config.yaml
tokenizer: "word"
text_encoder_head_dim: 64
logit_normal_time: true
qk_norm: false
patch_size: [8, 8]
residual_init: "none"
lr: 0.0019
lr_schedule: "cosine"
final_lr_fraction: 0.05
Rows from block 9 of the denoiser of a small text-conditioned image flow-matching model, named by matrix and row number. Rows with one number within an expert belong to one neuron, the router's apart. Each number is 500 + 40 x the weight over its row's rms, rounded and kept within 0 to 999. All counts start at 0. Numbers have three digits each.
Before each expert's rows are labels from the 100 images, of 14976 (inputs lightly noised), where the router gives the expert most weight on average: "strongest on" is what is common among them; "colour at peak" is the nearest of a few named colours to the mean colour under the peak. Only what is clearly more common there than usual is listed. The data: rendered scenes of coloured solids on a plain floor. In brackets: how many of the 100.
# router: router (model.blocks.9.mlp.router.weight, 16x128), inputs 0-127
# up: expert up (model.blocks.9.mlp.up, 16x128x128), inputs 0-127
# down: expert down (model.blocks.9.mlp.down, 16x128x128, transposed), outputs 0-127

# expert 2
strongest on: count: one (62)
colour at peak: brown (29)
router.2:406541538573449471542470444473453549479582454480504514505507476476427447484482492478591517525481521490522456467470454527552460496526519558459565536492497532447532506488490487503501518532572464542529533465554486469483518457485476532467451429469426511478537492485462469412493511469534456497503461462489579563466530497514541491476593440472484549576510492542577509517452556561484533469460
up.5:428560515482542446540479454464463501532462491522457472517478500465442457497442480498624519457517512452529488516457522510469465497497522472483495526530548454435462526490547492481493509510548451497470541467508542558452534478553494521463447576460462564458566454474475450473566541469462490464572481509490490496558441435518512524463512419459465590483528529439544500501451528558487540590448
down.5:514503474496517504495549565506502425498504518483489502496481531385503555518467522549507519544527501498484553522513541500483524502477477519502436447588520495517503501514515532478549466483496493481503516498442514480521540517531513480491514526579587448482701399515459541517521479493470551400483544524442487458541515448478441476436452541537563520472490482487439496523504485454503520499543
up.6:487458502485518426493506466528499484390448445513569438499547557494511484518516484493449478573477471546514467482500498425490520503433507488452515524484471547486480442536557417509554501444478449460558525544498528481491495505527555416569538426486486436483505489475522524508479474603508560521438499479455551518481505501492506494491510535486587503494577540580502468526478461434516538405513
down.6:494516449509492521457449519484486540571513509509435577486465456525474525457520542545576543530469550492518589547548448512515526530541525524531509519487546450515435484500474631574492509533487582566496483520480455489492450519388527498431507495456465492514465558476520435528472512489537462444540521547521518515588479483492559525470533461488475455540423453521503508449486500490502432534474
up.7:495549536494437504601556484399556530407458579459431566536537509492511559513503562485512474430493521533425554546486508455528582523580509517604521489494482522520426437530520580495539477432512527496480467487528438508551500509513508469430487529490507503428499501480531528486475520464564504498474510481516515467488454508513511503509458549476446497463471485537535512476520452438526486541525
down.7:497416449484589474489481473609464458553506469521578483453476550504475459481477469477487558539494513451551477418521484508501461474449512510385438494546489421492535484453473431504479511554503542483521484516515545513427462500464515480545501473550457468530500478517482520555532493576498479533451481456520489542508551480496475471497566505595482523560544501468429508536477527503441533433451
up.8:457547530522532467537480461465466536524545490532474464523456490446441447475425443475534554452491468476519453505429507510465468469465540494461480526559543447446478522521559453476436515529547450499496538443512545495442540487554460536471462570473480538457558444522427454461567543444437475431539503518428551516544495445494500543431495429455450546488534520529529474506480538546496538537456
down.8:514470469486509504467550551529529432500490538522506549508534536340500562520434544491502497513579503505499523515525506491464547503509505503495467476544520511517503513495524512491494488465501506491485507512452510485490501514513521479477494500575587457499682400514509555502495495469424559355485544528475465490531467439463460484454456479553538506496477479474469495497525453460530505517502
up.9:468476507477568446572489504508505478512396477516497497523528524487445513508494542551596542491574563497520507440494534470533536437548469478517486520476495457545514420545502507437446525529504526550547524525522507586554494451532482501512498489524524536490531524577535507542522494610439550491445511475570479481468487488505525504476547488496462557542552488350525500496559494531466497535463
down.9:510472484503474525433562492449417440527511521498451476507474522447476508487455476500553501512462464494468561556545494420525438548493543470427499486528531512424519544510544443479547463418529464505498512440457505506412599503537522491468477569470514494466532489506429489525514521460556418499458471587395523528475521514460464462502472545488451566501490533488423489510440514503533475517507
up.10:465489531492454491523503460579473538502495523463528496465487570492498463512505488508493457539534512514459515540510470466535573531460499527507516467498471516506511430495531541466518460438488542519531451548505505462549507519477617411403529477501476444484533502495500507486444516492568557516470429549537550512467472491538501472511498578436543444454462505615503538524495418397485538460589
down.10:517462473478576457450464497527522496519529511502467536496513483467528527464458505518432521514465488452569511465512453470516517520518504498491427477600503467494487439550504509562510571533480589467503528521459567471559420510442528532488531491486428498520501420456499519547549542579530505423506478462565512469575528426464400511446508504558492446493517466556515534476502529456533581525499

# expert 15
strongest on: white object (67); pink object (57); light from behind the camera (55); count: five (51)
colour at peak: pink (35)
router.15:468543452500477507492453526482434449457461543505558473450447503563471477485572513424573476476572532496493546508521505473553523518509470427532449508469468527531448518444475507525566548478491546467485498487477513547484416479483558490495522575543447497469539543517513559575489517558541573569514441506526455502491464421525543482413494497496463534444530499424456495476549491500475590502487
up.0:425422517537397535384492532584453541470544505532545480505503549502495416502489486470525579534508481498511445476494485490475453483458514501497477522496475477502502528467522453453485547511508498484460536440493483448439484580478485446487378498535556480565556499543481510464459533473448529489419551497502554472537545476547505472483531525511504471483548524513519513493431486502586507485583
down.0:467460406509501483449536490465468476499451462533478456513547585464487418515476592585556461467499535526505488490588479477537514510539482469450516423481508499498495457473522467534482558538516454551533472580466513584525506472541533440493430429452505591517491495456446484508472498510518480488462467566567518442529470492460518525545431529578495520491515535567545454506480515511488493471519
up.1:456499456568458432539509486555506509451486579525517485480498450472470492500481527450546498452547545492465507541440499517561468564535427499459480528471451518485525412507504480545540506450468602429542466482531484515612452470447520491448518519496539460461569475476500588505502485463504452483534483522519508548426474473503446496525509467481463571460474543476482463504449454557461478521590
down.1:485489497412512555491449524444513462541517428461453536534522506457571539511594515501439474503450537518513483511522471520445531519468512532494540533532546460523519582541467560478449450489463426592419568513483564491466513547540464500488510465503510550567482459507470467481520487523492530459522555510463477524532533430485506443475503483503561388567549551525564508504571528479507519483478
up.2:475511475493521548516534496508515502455479559523500414545503540481498492569508471502561467492519521518538455540462534560457508454400505476575529475452495525478441467484436462492525474495524485516504449603473447543534519487481497481530533463475491551537609475506525471494483479492456558514521485517499470471405468565516478577532532531453622517438539491501556439498437514511481434502570
down.2:476439536621476488488538538471495490518591484511520568534514440532486502394566517514489582521546464515568484440508512488504582461544507517510499499456470559556554496550539484508440548477497520523465541488477592471456513471524545517501501473520547467483570524508528500521539506480494553401423520493513525492539457513452548500512475491551521474504478469505486566462581489425517439500479
up.3:476484505523509512464504494597489481496524495572546537467463446488459494569392454572531470578506453478547453520518464534535482499497509500399466483529498553496536492460515509508457491475461541530568463491498529456480464512496445510473527443465495511584551395445480544497447509523444491467501551513500499595444536487522417483513547456459529544480526559465413493499521487541480494494559
down.3:480482430481500479581492518506470496469482496461513471527545536444513475459485550585538498536462577536458574494557529470548559491476489512475450542518557483517451441543455602462428413478530448479493479545481482512498484548538473438511472454518514517480568425528551540508495489578414544461478500490558499490494498463487549516461508527529475511572498474480478533461446441428466524498427
up.4:498535442432535461535501464510492445486534528438498511515501489397539517473416482454501424490520534507525438457478448444517532486507533514443574469511580461482463459473399509566514465456487416555416501512480520584502521546479438527463469519483459482545562418551522541482486541525494536472534471468525529478474446463516473451463476477503558485482569486515568469496484480541519523487527
down.4:483483527486487542475494517502565525493458476539444454510504517489527558477527493555495582503509561560466488502476492550469482474543458476570473572552430501519504546529594444469528536577470539400586512490470531454439399433487516497489496502478554479471460461444466502430475502500491511531455522542490462482545466548488447505526484512527420490523453478452443506439540551466520552561505
up.5:547487478419483484548434547525465535593491531418495553522525530486649473543490500495487518478444464481492453428503439442470522551481519547504459503567498455511497491448508506497398497488504525460462472544492548475427506516553440452542404530497465494460458435488474525501518518564463507445526537480504544438471552544508472508520470429517467521492513426488511500523499483511461507534485
down.5:452512483566488540485461532487497524524507498482486467516529469450504513460497470472550544521474514619477546518510492543552512490510489542597520579476521425523471531485508518475478496556521569525619473534564447525507469416442483507442517466499542491565521469404568512429395481489459525490510442497543498553495478530502564494570476451496519487532441474534497451476465503487487490553480

# expert 5
strongest on: count: one (92)
colour at peak: pink (75)
router.5:535506483515534470509469494536501487474483497526500525488574513436538504608487510488575506533473490451541502454404469498456483467501480494436510500451527470440497445487501514461452461545526498536541482542492474542558532407471405507508523431544492541502466462427554481425512475537469501492453537491483524486547526565471436550563503439587517521534497420484503496473468581533522418454498
up.5:546452500439519444630542540537492458484484489506525577474489553479498525511466510482402578497489506480487469460448577478496449462416511537474438429508574512464449484478550508527528425538506495463506550557536438513450470496527482495527497505478517418470497465509505514551544459556486471502550441475444521541437505502513458479503452520515467562540513530504419453474471508521478479569462
down.5:454523540507401533483513475466518551463555479472516415537469506513460443485492525538486440461506459556486480504528538521497571519558493507528436498462412519475466515443521501409507545469573523491518474454522579419556468497491516456501388451512485525558536457482484516487454494448481600543471504561537476424498500497479546498508507532453493523512447535544515521529523446537488526432544
up.6:495522512474438534477470427515497546477554506489450498516500569437503483470452508483575472430504577578510495541539529551511514488562547517571575488538492479490412533499458570516529451506444536535456519464445519507431435558469531537496473544458498521573548482568482427428459528443517503425572491533496479506532475464535502513454479538463488453493531494540494487494551470467564515547517
down.6:532531470527447557510425452475562523471486502571421532513519491507501479486486480499476466415572518547553493467470445558476596507579501512578568534504464492447451472458512552592531524538454458489470472528492548551472495504503473511508467518468496515542469528485550444488407575491468447494485494476461469510578460479502504584489469457514525515472577494513548489440530542479526470560489
up.7:501481479519459540515536447416504474414484473514522468562530585462501585552494568489531463452555519553534455463474558566502550540546462466529551564450464550474487477477539479558512524486522476500541550544510441526506511507542487515578522473512483458513504490544493501458515430546497524505476495504443432462432513518456480523538465579537533519538568586502544433543489484540450476456454
down.7:434531536554543530497478514542538553582501527512483515472418423489444485402485429510461543485493427467503556496522501503465542483478528522533483489526466454562563527500506550493452499538451464483466543463460580481470487470480507458489442501485570507500545504495525530556543576433511487484502510499531579510507461437521504445449468506424491449466500413512461511447548531465573555542531
up.8:482481490459460542499480498491508581517506507462491454510495525483496405447499543494554478457537568552472499556557512490539495478546525520600525492538494438530408510470488544551529506480461498459422568506442522491387440567497547470469431571461518502497525485559488474519479566461494536463558504525493471452522455461510530449460495543441489488498553476552532539526566437505492544559513
down.8:504512410532464546513446534458526518500459507560402527507534493490474502481488516549526491457555499557539533465475469529461574514583427452558539579528465476506473453486514496592446543521430426448497513509454562543423467527509543529509476534450533486516512531477528467525451547496463447467441505522488480512603452472524485564485467455555496501532526475495507519452519506450539499575505
up.9:531564519525505494539505523502527533465448554518405500552518533431540471498507569476636521456431554514434596537471564516478498475519518469531543522490526527531495466501481585428534475519459551552536542533449467539500523440472547420503513474415513484498513483530527449517573514521563523506506488511515551480484466504526482494485409508460500517494464477509474488460486528439567484567496
down.9:459390487458515463523511481538531477547528411534569493476492495469458485514485478532474552555543486551547404420553514475566468510489535511500436469502474474493481553522605417503484561459525529441486531505476548490502445512496496569484517500494521443509518489502476512473497543488420491478466416484520438477509538493479489499534554529586421558499482575482456548538568513508492532475481
up.10:504398445440486485477571514480495450606509475468476484500490588506504479483504568478492553471528489587467480476576484499534553490552488500457449479523518454514496471491515424535484585483500475482495495602534547557562524515599449528464465522471505492534489486527456486582508528522454537492514424501507539471569462489573531508509487455514508456579483545535449527545534502491480485540511
down.10:411528590531487519527503449539534565483501419436488529582482522488507596509527501466536431406506512542508472503500547455521511464466477512461535528442418470464494496539483515481490475490446472519515528357477531494441487482478538445555459493509482482527497501506500532454445431471454491531460521501475464562523511512512504489510447522424439459453542522501505446501566455463520498445533

# expert 8
strongest on: count: one (85)
colour at peak: white (73)
router.8:539482439499540496476504493503515449532452482501454515555556546395566543558474556555514499561490470529469482459476523512451513486513482541482558463462498460470538481530484457482475477468518543571561494511540428538516572447516485488538535453516534469530478432496539497435483436556448482452462553471509519446475577562444420520592498511543528522528529490479547440520468476547508411518508
up.0:548464510629501491488423457491545519470454486471483567531545446398553516515488489494531476472534488529499517449511485560457498554502515443473530455484472520461532461528485565559495512498491493466563519527519456542494508459539514528594532437481497462536520418447553568519491449554533610535437507486542542513444499511483405485493535511529550494519541490571519489502542498513490473452479
down.0:367540500518497481539484496441522478494518524592535473494468538432356498502427461479444504490556546538566469519469472535561495496530477550512480586511486492507481551474535477491506500496492501504507464524491505504497447487502536485454466519443513517481616479489523456437473539467458538398498495526444434480562420429522508517461452490453456490528500532485522511506501535450525514492496
up.1:513531446483525524504536531540540464560531584497537471422462595429516457557434530515468458508565513491497500533566564482504498498520530568528506465558487477487504523481530518487550467464578571492458417509468453454453457539398504479499515506468503475499537444538452509479464452496519476419496484482437494446537499458517443525524530575552530477477478567522485488429528468490518501457566
down.1:594528492516463508550559482472453503447514550549461468589467477445484498470429456515530513519550468506519451502488505503508502431476548505489504533493516464460525485495458469520532494554547437450524586480538483545441544471547495521504479556479495506471400533503495483530530549454430439448461482519460520513447419498427511504509488393499489574466533511519519423516479494552423427494468
up.2:452539513531494525514538535497478516466487496528543488535474526440328516517439498517556498475572494542492459501510500492532484497496504522505468543514486580476474539490490493508510458481544478476529501545452482494517459603494448487483405481478505541532557474469491483463504524439409517466472455547503533495485458440498486491401501511433510523400487477500427558476469556605534492474515
down.2:576499511469477467490501549501479439457472563497431477594554419445567518498511529506541503517522462527530399520427516518449469477477463410521517454512535460509530530536529523405473438475499500498523549428498515555482611503583526527523504538509519520486479475487487522484476418450483517461498534486524476512520473527487480518532465419555461518512536575430478483581479517491497488469503
up.3:500478500582519477484513448468519472490494502521460530536535509342493485538421467473558508450596549533512517499525496540503598541509505447489510461453499508421485456516456552575493551514493482483516447554471437584541506518540494576502498495445543500517529443514543487572469474528539524505481488494528527510511434471550411544432481521506534562451553514508504483470517481515504487470460
down.3:424533548541488483537455519506475484471468483610557431550474526462391518464448483544467479506560517536549463532449527447546458490477436514497468613478520513523575543517548472483495534523488488504516557470525518521482424486487534463494511544472490557484545487517547518454491530442442503451481430532508433537500401441498499456490501496402434461525543516488523530519519489488513504532514
up.4:499494534481473557507478495533443490546484593533534507506471542526513534528459425502513575512600438435572486523444421552461533497436458499475391467507411523520512532409530500514520545546465503487499467511549556432477515512479447533495490530564440487481508424468457527520473532475541550496545494442516468493561517494574505503494510438516551448492534505496487518535529514566468498503535
down.4:519621494500523541454437469463461498531484534486443486485516470482503468501518512446497422510516532480499506477502540535506468509509464484547606531506555503463489502530525533521527507490442451594472489456421445500522520509443559487467506520490459580483493536497476437483452539512520440517463470594508573548525484505467467529478451514430573438478473434547450507480395545461499542498457
up.5:487526510492473580438515468477423529504494478542522478448471480512502501540474504536532423423552462501527537547535483543519548471532545487493437466554424565499478533458579500486545530529516516508541440525488609425484522475502492471491468502535417597587525468457434470523465470488565525480517474524500410452536482490524533505502517437495543508474439530482448499515545543503456509433497
down.5:441478495493543479455517471569499548540498516516446477555476525500555505489480495416512488506529540529546424530455454475487471537464434468480555536532471477443582451527460442549525544535414507467518521438454500592453508520489499442518495538459534510502479510550507505476446505439493415521434490520492569577532481491541482491482494521459408416520498492536495502413516468422445493506515

# expert 7
strongest on: light from behind the scene (56); count: five (44); jack (30)
colour at peak: brown (87)
router.7:592502540489512509474481561471489553528535492511509472454461463542492513422518472529385505465464489521480491529571489514504529508507518476489453484614536523591503474510516509530511524503461465463473480447472504429498445570561550489557473524454566483507500529542487521588506532449511477475519506486492493523511515368535496506446507566442477415518480513556506510479494473436506601517516
up.0:502450492539528490523498483452491416494539503528535524526467452427503543591429505545515480504521465472515469516468483556487489533515495525558483522489466548459505469452555432540493601525452478461544498612500533509485486481561483500516561514439466544423528383475464541500530525502439510472556497454463486517472433501491513501532521400454594493489567529524548538519549514516517482480512
down.0:541473492561447465509458510541499526436464530478506479534525575413543533409497535491471515525479529501456513485514461510578506564440483540530502555528528462549485507536444525459443483464512516451488529526621430457516488553499469522514564537578553514533540417488565521477477500535456577415459520467563452432460515492509507470511487411516518478489498543511544494514488476519492481525457
up.1:516509482476506511484493466536486509516496461477524494496520552458493527572428517529518406506567440415502545556540508511463502522535548456492533502507563477533512549491447538530462516574576532488467564501413559507473491492402486487487537467502505534599498429462464530493547519457437525456446459556516415464526487508456431415534506538544530512498549433531519531523549496521447499502482
down.1:452536587481477523513519465486553496497508492526462427552485542475431501446485522496528435474466520489547524518520606528523502434502511483504478497452479498471522512503575430493556463489548507511591535503523519424462470448422559451464417461533470452416520500509487524501510519478462446535476496465393533522510482524459491472520509611478483546492469513519499480560468543521587538486461
up.2:526500474479508440560552550495536487483485454566488534512486546423562463549419511481608477523516558455495514566499527546536510443453460487465524464507542476439482474501449557456519472510511469593562442578478466586487513411506495480496492483498458514477519485515532488468485473550504488419486439530536526533518471555518460485491523384553511538527497523467469559514481502525517454442472
down.2:541520520528508509500486508538508465512502469512589521445557525416488448529430495436497519437497512522555532527478553537540464535454442579495471491577508523557493523520489497459463474502463512504538431517543500507520515460420490579473502481538414527450587487515476420505479478511567513416572464423522464565502531477524457456477563442533575474528522518519485512481526495517519528486577
up.3:465470459462540526549491481515554484568458478449443484444431503485588519560462529445529502433509590483423505518469577493469500486459535566494469494518381449420509520508516477473538519504536475463486474567443452466454483469552492524497478583519517545490479501486574496506519468585542465515498537496457478467524501529509472546506454424487543587469535535485451458451501531507482505504532
down.3:442491486521567505466562542568471556513531508471532513501495469531549544428526546461499555545476460493431478530439442465539501437534516583540569502502491473562539488483454498489452538506490489523583504464515499547495550467540501505498481544484477559597443512444479455445526435492563478560498480502508498575446522540477510492535536451424506507519499497482476463543502394494495450547581
up.4:339459521514442553469475514535486526447564577514558561533526529478470515561446473456502540613512450487552426467414461496416486524475508529523497521499446495472515540505513479476474511488542534481457531454545488463474507519446461500501481488562492503554504424444552498486498502464423544492428551488502499514516565509525445518532554500506502487507563479508505528515450549527532491507516
down.4:421453437525526496506554476458488451505483438492484484515525535480520487475475545544577517408468538516498517484586434466516476527590504433454475479477468471506487434539484485522523517502531467520557455556459508579552503493573446444509504455399495500475475509516487519532465514484470477482477430591542491506531494489446534511517461553538429525518531536603559448528524482454436499487496
up.5:450444475445471465528536487524449449544542441433460513489476475499550526499531494512512477560556546563458513513501541494495546492467452536486560473465469483525461516527509470465594538478457498548466501515577506493514524508522529478455468517515473465465458542491496477495520555512549506474508506447637468492519468551561548408579556511418504513508521562463514501533418445567481446503573
down.5:509471447392457482526453456474516551528457475473514456477501414479516466496524568493483475561532500488478534532510448440514520566431459469467503538504537521439545508475441561534472534375477462489487443514496459528541511601499541512448472532562522505504475478498495447450493447456476537488548531583515508491504502522510506559513486458469439487458443494429514584544502444513453450514515

# expert 0
strongest on: count: five (92); black object (50); bumpy ball (29)
colour at peak: brown (33); green (26)
router.0:510426541566482554521495490524565522523542532444506504489482472544451506469551499521493564478540526574482454479519472560491485533460490481561470496502482486573477538558510483496468510537469476455528475460454481489540481542509504494490506460488589506560598534514439506529432486444473627521493433536514552564497477445533503502453499583466572438466469504605533536498520479474519505470561
up.5:573531545525447478566478526433477483504517542512410562495415471501531532486517515487564528487512510516444546607482548554529470485532490458532529584504498542513515498531559528470553433508501538508491487468480456479555558482467516533457591550489527515462559506515492461498537462423594521497500438484554437530555488475505483486471578475453494484475468478501483476460469491509578478582536
down.5:421515547427510440542535462537504510466574480447552471593539496480521581572483486512428412483501506537502419491510486520467530538511563476468482453458415441495457552558480508465484523441553480518498518487515548452479478505534466469540506540496488511543477483459495561454534494495425540486469543548496489488514540504445494475511464556521495467470513564565514506556596460515506507412510
up.6:519420469478525466606485531512533441493534491462570490522475502506511552505515556458466518559494427525435444472514547478475502506461517502452442551504551516492515503425481492531482479530632507435528513517502497502463437539596473486513510489488525497479516479557536610482563449523453546517495448408489464557419513520456520455523550509499456528472529515512434494537521491520541485464473
down.6:473518487488553503451516546516447554523407488573406462482477560509502511510515500506573541527454544476507513559511473466509470504474440504481549494496577454493535504504470468483531502507439527528521550486443446542451520481463544504512497503469417428424475550467454423499507489440471431497482517556434570478485510536531493417521455515534450470581525428515518536506414545449492480483519
up.7:536578497484467508536477508439519447436546554495549446484528559486493488506495430474519520497467485464559515520460465428445517497474482472462418517489549503492454416491457497432495419484587424493482428498513502529493515517458466419537481443476491553450532497548493516495471509497415559507479478526490510533543478506546485598441440491501538469427462489528542447463415541471515510478490
down.7:445425508480508543498479512500476553534471407511448539526522477511544483515520578509482486513555507557481508491520524558510497514520569569551579444457425468511480520466517521521470577496514509510494549565486494482457503515561561539493544607496457478588518508503532502491508503508516454487419549490509442462478461512491535440519584488500492521557513474517480519503581432596429460530554
up.8:474506432558518535478480548476509523415447401531544467511517547492512530530508486486534512467506521503470514528490436515476486528535504471517531585478478484495473612527460451450467486469487513500543482521460497516512477437574437481567578490547508546564530491402481427469473457522455512494505509561511455541423471538404503467483501522535524477537551468493464515377486553499482475503510
down.8:459490508447501469540510476545554456482557615489445494459478463507497461383512493495489530502480543467490467431459484466503576433510466548472489465519509443522496354485487464512513549504473500463422464462553507495472506494453584514461463521448548424438543484542497585539477535510544500521451488488521552456555563526570458490518491476517492537480481517522514474541466472510497472519481
up.9:573489519551547498482423496482548570434538528555559464524559539458524572509482520515462501481444511493509456491490490553473565491480547525514474510513542507496594500517501575488460496537553520506534488521489471474528530463472490466563538455502532518555641455493491485458464441469461554461493491537448528573435514487483451530506466521535573461536524508592552417464532542505495469505504
down.9:454491519448480477557545551521455468539515494473505517481446478531497425470474550458594499498552509483480497479472518467560500480533478460506458491422496468450441493498469475513476473482470488502486480475490470555502547526540505525430474562530513518420502495501470522527548506527554489593524470466572511480547521560535439474527514514486475558433502510351424524505501473639487461542495
up.10:445436475486437499421469533547464528486467483502560474493526596480513405512495490497549530507465464483537491493494441424472479494479523455451443542483455465495547468433481474431422524463558512505501460505452493512468501532533442457556356480545501482521527466509550535509456447506426551490436502481484433508572558506505486532501516494560452493502584541512484510451525465499500504487490
down.10:534481493511450549455523504522497524419482495503499501473553538519538378485537493489465551519479522500486482451478550525491475486507491521479559444555595542507500552420547445492538544505443481531482528525494451471438511461519611523462484530546562519546505478454463456485515524509614461514468524546563530442486480539478435506558485497472567544476503527510499485526405528528584525489530

# expert 12
strongest on: count: one (58)
colour at peak: white (93)
router.12:468507478572513504525483455486548484513471483514492542542555499427506529565482520542556463525536536520520461447459479526523488465455455537491570442445455479450532418511457499534469486534491482559556478558561438556488524449483463503543527428509519466533496497504558489426467437557448512509499555501485547498440582548479483510552514539538571517575544486499571452563469492567458435520503
up.0:552494526490447480542518573535469513473526511457514507468409489494554476440477454467488577457480461520458416447497490465508491513505488414464428440604496534517522534474498476479530453480501485416507468461475486477506526526574543539517451528579577452510516449499455537587512461465525514456486450498498515453497541455510410461427495467501464550466498522512442509496482495479553559438495
down.0:558497468460488437531602501546526411477476488491453535498495485498545458517483529541557431465515487455434515495466522404511484447520474451424507411498530502433546425534459486538527511441490495484467516495464502568502578467579504566496497509524505497521481490507490518586507492527505453562505479497528535492501555532466452512507487553564472584481545503436436529506473420518461502561497
up.1:469434528509467530476513487494487501453484490452542395490510476525520593512518464548435494550495466520525451473481527528489565493446519470522480475501456511498472504488526464473426584575579536466520542514542515459366489526558553513578554485538474493449514502440497581494526476526447492494491522460566471523464486505518516473525504512497509468523481552479508496492549468375449532431451
down.1:519534538499502502491490521486588564504513438478480576468495450534506441504502494446527569432464554481469525491487402482551470538526502547536523556504486507565481541496457508537535508513453530486516468514468514474552393458406459548462513515489481423511471537519502439513525554567633512482545558529495590573532522524539489508494497458483493488477504473503486496473510572520540487563526
up.2:437504504440515429439504445537501401548488465429478530515481556521485473521513510569480466523516519503487527479535529488540468542479476502429514577498488564487529495480561543528514401451478554523484477503486549518475561481506504548433486457513475485401506503469498538526527521554608536528528522442481559510513510500569521478491502503531501535508487558368408524512533508481533511457460
down.2:438485461505514501500438490477441488504515552518479509514531494486437504492396511500527518481457466479607493488506437486557539572545576511505427498484450463561501526501514443503527553454492540503485479470436480465547475517446446549493527545494457480528487588497479558544471534523474403397452445519477494498524503418512565478430517432472478513464556463531574509481500520520541482491529
up.3:527465521526456572532479495505485487506502496529479465516489523494496552521489557481599554463500532448457466524496571492507467415478494557460493477506511421489500529509477541441517423573593497564544546493509469492512523475514469427522505569486500595509498480507482450464577454486438491482504489573534436538514549514453488558521433548400488519436493472537484450525481573553482461532509
down.3:517447470491576447492576490519527488436513506478519493513628504489540486456514469509474467571445443547566476448473511477425529541559512410554515475519514535500492510533537458488462557438425463454475498521461508529465510495512529467520479440504547473534504464452525474501479528502534500518441537407519503453510429497433485484516540498623529516548489480505509518445488503439580541509517
up.4:481477414478526469499546568376512480480538498564547496531496507477509530510490500533520505619519485489484447490488487470551497492516510503514528549468595441477495487492503508523437577431511444480479509553559484530498504519512487488516562585496482515439502501482528477466466471509389502486473444474516505430449444516434510515542583416540523513502474528464582473457462521510535479487439
down.4:447558572494453591525517450553483515459480495497479502447443535535434437505507494454495483376524563491514539545517514527511529482530521464429488481487488542521479489495488535457536440524456471523516470431454543495445471501511475469479402463451473489508505505506473533546485561500534472555510496554472539554471487502569521471450430538366484485499557534513473497482523496483515546478599
up.5:556550528506451545498495531496464482462526586536534469477442530431494516500430446523480575489495474475539420473466476469498550520518448443540444537546505534559462525485571477460547457471555456432532456454504528444471492522480529525492488521521504554508529432527431516555499514453448545447460472562490470499487513448532401551424518503508480515414463480486493511566491574483495532442474
down.5:550573473449493453533553497465561443489447486466460502498536469504540478516516442517573462507556551462437480479469495505450480480476469465479555468533482444485455458512439479499530541456506447473471414544508484562471529463511498539529531548545520461483492500498519514506484525532495500572513523482530465465519558552494431528512515571654537569526457524465442523533445441564479467540444